{
  "train_examples": 245000,
  "translate": 0.12,
  "norm": "instancenorm",
  "widths": [64, 128, 128],
  "init": "xavier_uniform",
  "shampoo_beta": 0.99,
  "precondition_frequency": 32,
  "max_precond_dim": 1536,
  "warmup_steps": 1130,
  "adamw_weight_decay_other_params": 0.01
}
Rows from block 3 of a small image colorization model, named by matrix and row number. Rows with one number belong to one channel. Each number is 128 + 32 x the weight over its row's rms, rounded and kept within 0 to 255. All counts start at 0. Numbers have three digits each.
After each channel's rows are labels from the 100 images, of 14848, where the channel reaches its highest value: "lies over" is the class under the peak. Only what is clearly more common there than usual is listed. The data: made-up road signs on poles. In brackets: how many of the 100.
# convs0: first 3x3 conv (model.enc.1.1.convs.0.weight, 128x128x3x3, each kernel summed), inputs 0-127
# convs1: second 3x3 conv (model.enc.1.1.convs.1.weight, 128x128x3x3, transposed, each kernel summed), outputs 0-127

convs0.36:135123088115077164128104109170178087085126113109105134198163114087153098102155147074110187156157163137088130107125168162092148113117117078120171101105128076126100188122151068150097114084109156113143127154132178060117056188137097155153184180120075060049137091157157109155134143136117112169121121132124110096110071120100141091113081166133123158148151117080159128147119108149134157164133
convs1.36:182124116110146183142122168145173106065118133127089120139111102141096120095137155099105120141171104133194129142086166201108151145094179177115174130148110116116112143117120139109147076122078113151204130176198156110066146074162120154069054169136136159064128115114088164114081197136115049091106105109077129138145113100136114099140125161139142151101117160173115119176164135146111137110139
lies over: symbol (39)

convs0.111:109090069132184138130182193168122138135159100102185075122085112050113142157120140149142187091159120133087110149106080080068164147093121162129078092120105135129148124133140117100125141175139153175101151064154216153108136119144116083108139095065151084117125130105099103140122103150128151198210143144092172142118104096126090138162150089123136115084071108155132152131128166129127083153122
convs1.111:077148101116110176112185099104087168150112117132137126153072119150146113124195153113144107102103104181079165092166093144126125187151128158088170180123111073124073133080216100084127125093115081149179149141052125120073068160088071109097126097162142137146117087138157106128121121144111134111096178101166131091180129179129145138142155166171154173083132124147134108083131162121144111142093
lies over: symbol (32)

convs0.40:127125114157143157151136154125087162162096126080115113195109118111114124133103146160051164117119120103126133117240126110106091146143082142136151135143112160166114172115130139108098074142121133103102076063118105108142118131155124173090102238118125125113171145061132152094141099152074139073185131120099162124117105133142196115078169139110118179046138105149162136123117115108173176120156
convs1.40:126088123177115103163049150150146105137095071121151111112179138141118202124066131096121094072096148143153093108138141111167125150114180160105117104163121137152148152145097092142124170106150138149097129187115108153130146133144197161084156158136139145163135101062166167125129118164110142159119072090164097155114095098102186127174129150142101149150142172100199155153200075112152190083082
lies over: rim (57)

convs0.28:142121096177109124116130130126135152109119160150163209111142162156091117106137109057199115118105112068146145114111092160161128145138134124147148139181125143146118059117144040158153161194106088115168114090117084101119147124146100122142117096072163138112168123160113115140123128112150155123093164121123087113206129082112139047158122183071133074091067114145121171169151113143071157116076
convs1.28:141101103118156114134126143152122186127134166158184094149194110145155095139166124144172107112126182152135159144069134109108167159141149120110138148112146140163121152104138185075131133136105132167104119116183141135171110075118050103061156125130143126078124106122142195148113157138163093188107163132186172122140140178147148160154109125128183142122130114115129141207113180238163107201128
lies over: rim (55)

convs0.110:121090092089135093171134147104119160118102100106181153072106120124189102124137118072107096146107140096186157115122119111083143103102111120133128125184123057049158121073099158204073141097058133108139093061139163126118140101068097121133124158119107108073121191143154146184194132117134129094115152175138111091110128109176093166121144111079128169095149095129138121167123171113133069105119
convs1.110:131122171123131159128113093073165192197117061093175095139194101102090143110127111152138145115166133109100075117090165147080143133121095099090172101172111128165167114140158092153076196111153140103147125116150070152102135122141090101105122109109099063118129230093137105133068115068124086130129127141192143100133111150130089169124115133153114084100127088130126136092096112158122053115118
lies over: symbol (71)

convs0.127:128182094120102134123082177098129097110135245099117113096155137162147157075074124142111167129069060080144083098135123113123109157082097107093131120122124098112111194128087098132079115096092133147158134116129137169097051134145163128132149098106110137107137129158156124166106137191138083150135145092079141096166129087120116159149143084133089136095092099131117142118104138223175096181165
convs1.127:153137119165124116126155174110144188103093083131122161156126120094096118147140125097119120158132132096070121140085174155122110113143134163107149117154157156102143204102085068136121081141130096145101073092207124085142096101121041133064146109175102145172108157110155093076154156140122091163139168150085116104120130139069151173121150105111119150006136100105168112146138155108176128170149
lies over: rim (58)

convs0.69:138125148177105089108071163134090199166163086110154140057097131118069149136153135085135112129134094128060228102112147093139133137187140109119155136140123134122074170135124112143127102094062106108096103141144141130146152124144063147108133154112172150181143110099166146132132151127083235127173133118100147109090068118121110103148148131139151122155112107107156178108180105097102124063176
convs1.69:148105077160178146141087164137071162070100097130096178114119105145099126126149063118122078075211176088109036122172152082153098172061134100104084066158081165100076129157153140109100180111141107141108177136097164125118129145128108125154178093144111155104142101119143134119094129086119160116139112163149139102118160149137147171085118131086142086167113101155135140110086136125198151122150
lies over: symbol (86)

convs0.12:115152055127119193124087087109123111129152123146143119103094091166118120135142076130139119131066134104121109134147102171118143143120135125186125111094168116128119103116186086130157108145157084119106105124039099141149167150123140153117080110080144072174099130107176149121134083050126124156135171121255099125116172156140092102104115096126154127092118103181132095129130188136175150105112
convs1.12:113104179072126133106150109106151134152095040143118157112156125110154102092111128095144127108165082110118134101102135132172113135123136058116125113164129123123136028138134133151079135088106113121115061169147184136179098114068143089113117214163086047127088097097171183091112128125130149099168135110080170125069141111164097075111132129119109121153126150146129165147177079125121135069153
lies over: rim (65)

convs0.27:177086101065124089143166121133094102070168075141150167163151174137132165109085090124124114200118154100137136093135138075080137131102124155150103069084101208149111108132108140107125129131072143109104087156135172128148061145052099102160101108147099115108179113119144094148204146123150169120122104118098107068129083117157154109125170169126113140105108094128107054164103091104082163144115
convs1.27:125074122093140122115162085128083090143155079185119090091075123115127111099090074104162085121144137096105060121131167087176058098103190122148163138092120116122121147135130063065134167143114061098109057128120149132079140177113125142127092153153145093102152156123147200119123130069151097102128129118206090138144145061166107101147144079154140127144098135121083130147102086141109106158099
lies over: symbol (32)

convs0.83:096095200116141096084103155119135135085139107091192136121145118153142173155143111149134177169100149167228108154112103134093084099118155123141131159143105092104117102092107172099089192162206070120091107066164138102152101132099145121133113078112114093096118118135079053117144075093104136154147111180141108107067110070135154137143139124116172108180175134098137117129161116128065135156122
convs1.83:096155092129101064115115139112062126111107132152152155088131109157110084160073127141157126141176118197132089134123160076151117169175070093101104098148103086148170175181134063085147143094148190153136127128078084168128130076111086081112135139128228092105107151110145101119138135155109103172128123087082104095180153160075123125114139130192085109130128097123074102125094115114164149130112
lies over: backdrop (73)

convs0.77:088123141146164120100121078124157178137092077139145143076165158157131078130108098204101137120133102147092146136214150192080143115126073097142130092180138111122080143056083121149170155127092122110158095148105059128118129139131136127162162078175140143094136138083138111153140161122136120139134093071119112138113128115103088188085155181139098051101126103078178128164178110124094148125078
convs1.77:091119126125137110094136108169094138158111045087075091115167100110154139144122187174132179148113138226082201081202129120131129082088100130068146120116112134102113129103135130118172166083098114140124164183123120141113121140115130110195130143139149171155139117107118111123138114113124117141117108147154146093174126081156113145081175104114124099095174240089159097163154092168124151103154
lies over: rim (86)

convs0.100:147143073159166146156153176155172107098157137143094115175130118199128136087121124152096157124169106052111124093152094100141147107144145102141155162134109108133116138112104117074106073107020105105123125141136063151126129137154140160097161164136133059124065113083120082129110106077111151108167066191112153176109069142085133075098090139092175155135110126107098132110166072115133108099156
convs1.100:108147101138104150143102143113105087191156202140122102119089128155135158134122107091089124093202150203136126113144116158121158145097077121132082132128136081166185081142171113187146172108104059087136137146191122081115135128105118157140168128173122087078146123144149114105102143118125153149148042182102156122147122184163131140146121145160084173102128166149149170113125084080084132056089
lies over: symbol (35)

convs0.73:160124088134124135207154125170079112091146102139113130123142172119121092135099166147206120099255124067094105133080114109066088127119139120093083118145129099124133104102118191113115162130151102129169123109109152093125107150054126181155101150090146065101123128176134115134098129098110109156115034173105093148130071109111132122089135152150103112096112129110174141154130072116131094136141
convs1.73:127153083116132154092166095079121103145093195165147125127152127054129071123119137122112128172146110200130134120085181179150134184145093132123115165090106096197160107146079132145134208082104145129143155143076103085057170104115170097138210115138128121075099096163137170129083157127156102103111095090088128111160120135109103155134115118112138088079126148161127127084137126084078142104079
lies over: symbol (57)

convs0.72:103123101097196129148171136143184120085138140082101124149153096158127126116132114191178091060105118150177157169153147157089111133166065128137088121187102073120119084105110157164129114121148122113079175097072102099135131196108108062118117118071137151138145081103122111175171065141124142136144112116131124151090118098105153092126139087113085152144133236176092137159134164078123128110129
convs1.72:121072087133072126154110155167172125118112157139071124095094134098090082099086103113138146153134118181132046103134174163149119166083122129160091098136146130106100132105160187142170106067148166115150064132044137145166154179162145141144108106151107125118128131059175143121102112123130127138138081147177152178112203106143075084139131144154163157071153153078129163162140109088098086127150
lies over: rim (58)

convs0.43:161172161174135148106097118178164157139138116109108137238148089117087175108127164087098128139146050153081094085122150125189111128193091135135127102116141117098094160117159148142093124103120130179120123114143081111164132107148117183164107127166111064165170154168072184115142104161130202102117136086155152121145188158110162193107106113098107157166116102133120103098080141134126174143137
convs1.43:120129136110106148182109138085166135127054177118120175158151175127107153148099110126099126109142149140124120124152071122146095108083178164146123097078078130124161134129113121102162083132127096110111017152105155054129138134192134126152077099088109150094166125081101126133126127137140155129162175136107115243149096134140110040085097121087142126113136038111150118120128162113136142144125
lies over: rim (34)

convs0.84:095168136166166160164134102110140110132137094165117122141123101169142095155149094117173123121081075131083068095106148155145131151095126144121095132103111100163087090153078083062117181071112123113140147098127102087124144200168082077159101161123053118118156143184144175147139069093163154094159088132114147142134136118153133170112144075116066087070101153106097189157145140124197131164106
convs1.84:156136143116110142106152116110206128097155206054096135111069092162115143174045141141162141109138169143155134160132102140193113100106089154174105154140118153083092133129116156156115136186129129112111146071087147138166156070109091162141081116120180101135120121107123154115135166123147110142112116108186179165123108124113110066141179162072138122170118135127179133150154175106051180143173
lies over: rim (58)

convs0.116:104175109113108132141191098108171113123133163207130187124166135093139095134084123154097134086108098109151114084096115089140153116137150093115088101123123101177140087087119128108148093114090084145116151103070144145104128073151095128170107094104190117107081098155104152181138178087142149150114170128101092147108098145105076159089126121091121084172106080139169148113154174247180109117146
convs1.116:134132161063136125127168060122085160122131119109117095088149102130144102112147083106056159095084139128092111164075113119118115155151154079140144135127100134138141055140093163180083129120131110117115105119237134115134122120115043093089138125107117077115100118150107109129150116147086114147115166121088102118154133139154128158050134111122110063119100101073114084119131197138096084126222
lies over: rim (95)

convs0.39:122125106150121152158105124143157119154091135151119115112085144169150133119138135100168090120204091141059060139116136188080106129057107129107138094228125131154167130113149121157088113138097146194109132099109114138171134140131119158133139172108097076121126133093150101167064235134080125092065097106116167094123133106181113110065088082158075122126127143137092101144099159118139105144143
convs1.39:161142110147081111133121142142124174140110128045123148173135132107157167111133120067159132146105120126154226108109159149144121192151096111093225138086105119145147133111105123078199154100124075145156157185183133151083154131161121114132134077148099154124130117146084139113128146109203107114186129124077113206176145168161100089096126114112132140117098112076092123091169134161092131102114
lies over: symbol (31)

convs0.81:199145127123090143096101110180152171137160158095143126093105114173084139156182144173115130129134183104197124173115141127132109092080151157118096054164039117068119151178103089156116134099127141140155140144123110143132155134138084169140181068175077179134133117199130119098120098152149072157112130114174091094164096144102161089128127122078156135129084142091141156090101140091135093106085
convs1.81:123128082133158178131144134163096112116150157103167090153124140084160140161132116118148127057077182106176209136154156074137127123131140111176134114138187096177109113063106111165137119157122080133154131099105172161167176152123144094146101127142127107144114147146128166130150193152156116158063074077138147132141141207052120120127066119115135092107106187116159149132207115087173107122115
lies over: symbol (66)

convs0.109:147150153080154162108123155034105118150129130192223152141135136099116115095200235138111139116089115113155158126107102167145224139082107114133173122117144108100101097114137117151156161135080129180127150117118113195128152107106134111111128073194138177092170156106184143098163100135103134070102113128092110130114107157142133114142186135120120137127135144176121157126176100130091125110120
convs1.109:110106162108176165112180075142118104113153111182135100137066087156189124154213161134135157098135181090154194100132158115156133131164124078150209132127124115112163118142079106154105102121133098152153126107108131137174164181161145173162116125154124077098106101106134138089098161132164147201150112125135141156186099160137125112153108102130053143159092144117169069149165144179167140149077
lies over: symbol (45)

convs0.16:103155142045102170137080083164175147146170132134093089135164187148140114165109143146143087089126085082133134129142138081155134134094093108099135183114094139165116075161123137077158181070151150097124122128112089109118171134180156097141120082099117124160144109108170142067175128129114151088082132116109119123073134133101168118113133117101120194154168227178131153074131137139107207118132
convs1.16:150141088114097098099101115148142099049076169080115107176167177168081115175129129096077132101172111129157064098136136112053139141147098085105101148095102147111104137054116047152140100128148125111119124119165138140131083109162129148199180184163080096103124114103142154126113130093136180126144178173108146191165160090158108158127137077124157156094105149100132186129102157124101140136117
lies over: rim (34)

convs0.90:115156086186132164118093103130144099162133126108144130138126079121137126165118143094135110140112111089131161164196133131162085151105097121128103106116073106109092144159192033142095117124142071158106118143081138106161084112140174187067128097142101150103159159126084136133118094170087047105127167118167145105096169174112157209064142170112115110149132099104124156114105087102118080202110
convs1.90:151127102155144116092155149147149128150111000118090182154196172114131155160127108063158138131074105088090136125139105127177122102181151094133125118167093158107143181144077123134129093129092138096081110168137147164179100193134121156126205148155115110153122134138131147162195163122130101150113129142150113145083139117119136103104159178166148119158134141091102097134129161224171113152151
lies over: rim (65)

convs0.20:166096096186114091097111118053071124152170132125089156084116139107139101128139092104118115039173070147132123096107143131129063157109151153134145082106094132122109090153123155116121115101127194125084129193136097184135148151120124128100138092153144099097081149051075169098118165104148105159169093152128145135079072132094157105130175165150120108063101091131129097174131098150081178104154
convs1.20:237131136089120116158147131143149156153211153132158120159097193111134127134107121128200155110142178089113193144145077126143159172124170145119150143092133116141163127115136088092125092101136124101119091109170068118124127119151162149111135120135133195140172089126082176198138091144098078136166176126070147152130118096194122094107113064126047099128177141139132086148122143118155138137119
lies over: symbol (86)

convs0.97:081147142165107094148114110116145126161128147222202077120091143127068125117143073176113085160110171090131135122110212088117100146117127112135163083105114156125131074114116110152098131127155130128088070156089092145068160216200063105130129116174169170166106091115075159138101162128128112130204163170134133141149121127103108099108139126168144118137125131134141105123122083114111183133132
convs1.97:141118124130111121156169157185128113087089085081165145115091189097108155109135122129142152090143146155182181169142113139116065100111102102111163147112059109093136100138090161090078091119125081164153189135136119157060159109147140114116139169100220104155081106149124146085077107087133088101126145072078120134142079180109092151107125173125129141079080178121115087133151152108169154088144
lies over: symbol (44)

convs0.10:114132079137106123102129117094149135105160107087160145094078152093130167090063136096142117110141173085109054133133115218146148162114155127123167075191094126069107103115140129157166094203095092098111152078152122130139121067128104154149182101119130113172119135118135104115170093132061133069102110152107098122094193148111121086143085125099170132089139126089108107082140102097077078085145
convs1.10:136129100182122132134104145108103151130133141156145138172145156181117161074135140077132139206194179119103225156129115106111139188115101141111120180132138127119207147143134035151149123128131167168112151168085086192142121153139162103159118109134123150125136165124162125170104130156123114147126089116127092149139064150118132167131115074193056132057132149135129146042122111122135117102119
lies over: symbol (85)

convs0.57:148138158085133133119137103102130091130147091109063105142136163107102089167149123080161114060097129069140098107064123156180112136155130103149142097161097104113104134101090128132071099093112197109099148159080058119097104114188101142152135129087101114048129080145104125149142184101119092064121150125094133132110118062155134130099184158153141191080182085113103137115135134093059116148111
convs1.57:115118082156091097135082085131131128106139165101147162115121135132094104124162115146154079106210083145121072160155129075095153154139053220125099133119103102139136093127134079094172112146155112149199137053110161089106106198112088139147095116078128168141161132128078136176095142120125141110188111127154115126122157127148130104117097157062165185129078140167096125135087184124116094132164
lies over: symbol (27)

convs0.99:158128080134107179188131060152138116093103131113117150161148111151134087111077124103100129105152146112187150052156091146157073139158166102139142101111069061127116100135139139102090120042135211097097135118162178150118105129139148117110131082119106113115139121120194137123114106091137079167090018090128091119139120119111122075059133133112093059138121139116136158165107123135104136151127
convs1.99:182113137079118145122175107118119079153119191160115117184149105135146147145141127146109129139074151145128120137096110152102115103148129069116128154128167135147147049106055217140179146156061162155135149113136099153117144119115114148145121152072108157191082060168093141098127164134114181101121180177101170078043179156096117116143141084147125085152145145156156140120151126098086137083133
lies over: face (100)

convs0.76:138129126161097149148128140160104092149131161117139189114134099144140146110080127145139089149130088087110140226201145171089135100136123166172109091087144130148134155156216083136198108152108100122121139097131122106137115093108119055109174143140166172140166125095115101066137138092110156136101151184129144076087140102094124152045121149124148183136100096117157151106144099085102211092153
convs1.76:116152147192140130123153126143088102187070002142131174148174125086163136091137125083109174151123103139097121118122113106142171125181107091142126121167110091111158159082069138142184072138110120118132085148131092116185133120125219140121175190136106126123091167127130116132162118138112110150135158149097134111168091118132157116077148181199123182134175172120137099142148077127157120112118
lies over: face (98)